{
  "encoder_arch": "convnext",
  "bottleneck": "denoising",
  "downsampling_factor": 8,
  "encoder_widths": [80, 160, 320],
  "decoder_norm": "batchnorm",
  "decoder_block": "basic",
  "decoder_upsampling": "pixel_shuffle",
  "optimizer": "muon",
  "nesterov": true,
  "adamw_lr_other_params": 0.00083,
  "max_grad_norm": 5.0,
  "batch_size": 384,
  "warmup_steps": 400,
  "adamw_weight_decay_other_params": 0.05
}
Rows from block 7 of the encoder of a small image denoising autoencoder, named by matrix and row number. Rows with one number belong to one neuron. Each number is 128 + 24 x the weight over its row's rms, rounded and kept within 0 to 255. All counts start at 0. Numbers have three digits each.
After each neuron's rows are labels from the 100 images, of 14848, where the neuron reaches its highest value: "responds to" is what is common among them; "lies over" is the class under the peak. Only what is clearly more common there than usual is listed. The data: rendered dice on a table. In brackets: how many of the 100.
# fc1: MLP up (encoder.blocks.7.mlp.fc1.weight, 1920x320), inputs 107-213
# fc2: MLP down (encoder.blocks.7.mlp.fc2.weight, 320x1920, transposed), outputs 107-213

fc1.740:123154164162123114147111139116122135129118077152117156144173087095110114128106110128130129107174103108145091084105155140146132122100172115107129130150123122124126135095130087121144161130127146120108186113103110192122077115136157172115142123129088171139137135113098142145136100131140090093112146127126132107138137155084142
fc2.740:129071141140131134137127125081108124102133114086118147115112133114164175169134124111164139161094131137117129117151118125141133134120123148073101167112098140145042149093108165091102125139146212113130119137115109128105134103120144148124138103089162157152129100122078121164133135121170112119140102079129110189124144144120118
responds to: dice: three (65); purple die (37)
lies over: die with six on top (28)

fc1.379:148085099152104146126118107138158162148173136124143104115134141104137126110157120151124156123112138138071153134115151129147159141133133116161113107156124114134139078097135106154103126156122109155115120129118149147114149167086157123184124130179134093123123105110135118109089096139175124164090114104133146122132128085122107
fc2.379:161057131102125140118137100161122147138106127118124089141100125165111094119143110124137095109117152154143135135112129166145109099049155140120135177139147116150182123171133120132111114151153113114119095116181161117144126146136096143123141097117149132148091125174133155084110154132116138118116132098072125144129073139102139
responds to: dice: three (80)
lies over: die with four on top (25)

fc1.642:146130124145124123118116103146094131146135120107088116111154167105132123149148151157151155124118106120129131099099123132155143132135117124151108102135086137081114108133132094111112187124101111094128137090095122153126160066158172134117129110174153139190107125113113131109111097157189106151114173082127124125129145152106072
fc2.642:114107134133122120093077082136102115147122129130104130152161108156131101141156128074162152122104143128140107109213140143139129132126175126086148076140088172110121096161116093150128147125165131134129155143050109100089146108150122095107111136133131120130107097157111120146163133130089117116128074108105136136120088114126127
responds to: dice: three (76)
lies over: die with two on top (25)

fc1.278:138111113146081189160129100105125150162111141144104117143145163142136134110105124119129140137125145089132127103114121134128075113166119141110133127127168146080142131149120156157107109108138133162119127105138153107152074122133128124127124135113130144201080125137137123136137105120148105194116132115113075123115129136092109
fc2.278:112131097095159093138122098122118125194125093137083156137148141106138137107112126065141142154174155119130123110167109080136138146090100101123142112104086143138090174126134152116145152155136144122087132145103121156120129114179132141107116149093117127146123158152120142202159135134099100121114110134143119127103085132074128
responds to: blue die (69); teal die (37)
lies over: die with one on top (30)

fc1.765:089122146111133124139107089134133188139104207144109134140077139153125117155093132141094136137082101125119145134148116137127147143144117147144124129130142166121138087142184119125106166117124130096138137146155092166118138126138170158106132135172110140105150111123127139115151114159138127130148150150134125110118175113207095
fc2.765:131106088099134108104121053120100157107090120098089095124155116105104083110179130076170126118079133120117170076151142113145087154088165136116147097109110112136124146088121140138152131137125135138138068159124184105128096129127111099123144115182107127153109160153126157124146173129144148132132134121154160110141124089183157
responds to: blue die (35)
lies over: die with one on top (30)

fc1.236:112148174122127146132117098098121171130132100114119112166176141182117053154095153100134128148168094148164124116119157124142168110114067119157159097166139161147139078137112138061116118151139156118159154122112110121110124119125159116136131130135124104148124134125135159123090092118118105159133161086113130140119161128148139
fc2.236:119164173142167158123137091096103098174116139099094161137141139121147134158082142146138159124074107121106176162162112112105141049153110133107119194127130106134118169146153127135151126155127140114115073084128138129137128149149116115110113132101113119119139083136133167120149132122135145112131144147103097137052095156126147
responds to: purple die (36); pink die (35)
lies over: die with two on top (26)

fc1.453:119139090101136122122137158120125150134110119158118097074118130120167142164151125125150148156106134098146110175102106108108091126142148118106162116151149157133128122118145118144135140113155141172104109152100111105105155126167116125140163131111115159192128124111102075105148118121078132122158103145175126169128152140106138
fc2.453:123168124145073103101159131124136138131129112104127092127130152109098147134099153108101099156175124138147108136091108089148196087114117174191140114136122160105142148157159122152151118140098099101037080144113100158112112180117099142115152117116131138165160094169121133090144116112126153105140143135144175091116098150134141
responds to: white die (36); green die (34)
lies over: die with six on top (28)

fc1.496:104110141076115138152106102109126140148104139129121151117141118119130110111142149110103101122129159130120136138151137083148170142121092103137150077081111120108121167121172126136152099125090115107122139133141122077125182143172136130090136122093168188110130111101108110160136125121155108111159114161117105125132177122142090
fc2.496:125148137152120096113076166124182131129137141138141131128140160084146133150106138128150093129130130106135180184095132063093114124113107151133153152103111149122110134126128165128142119137088146130128107137150125152115153111088121131116102107121126169109108131097117132134074140082129134100130120151130189104157119072149119
responds to: yellow die (64)
lies over: die with one on top (27)

fc1.689:157107143111132134097064134118146109147169167083135132125151135119140154131151117145152163134120124089138131138116127123149153129142143122137123193115125090174175127161120084143090155114184133097111118125119145134159152132125140139135137165116121139133123124088114131089146118146144122147128131134093191152096140076112111
fc2.689:099159129124126184105165094116097110065157139136129070150171078103178126132100146124130129128156145124162143114074120193117176137111086112178127110122148164123129194108088139104135141130135119120119112138133126172094117112147159144141153139153145143111131172109117137151104142116127117126137112120162115114207079118131100
responds to: dice: three (67); brown die (40); green die (36)
lies over: die with two on top (26)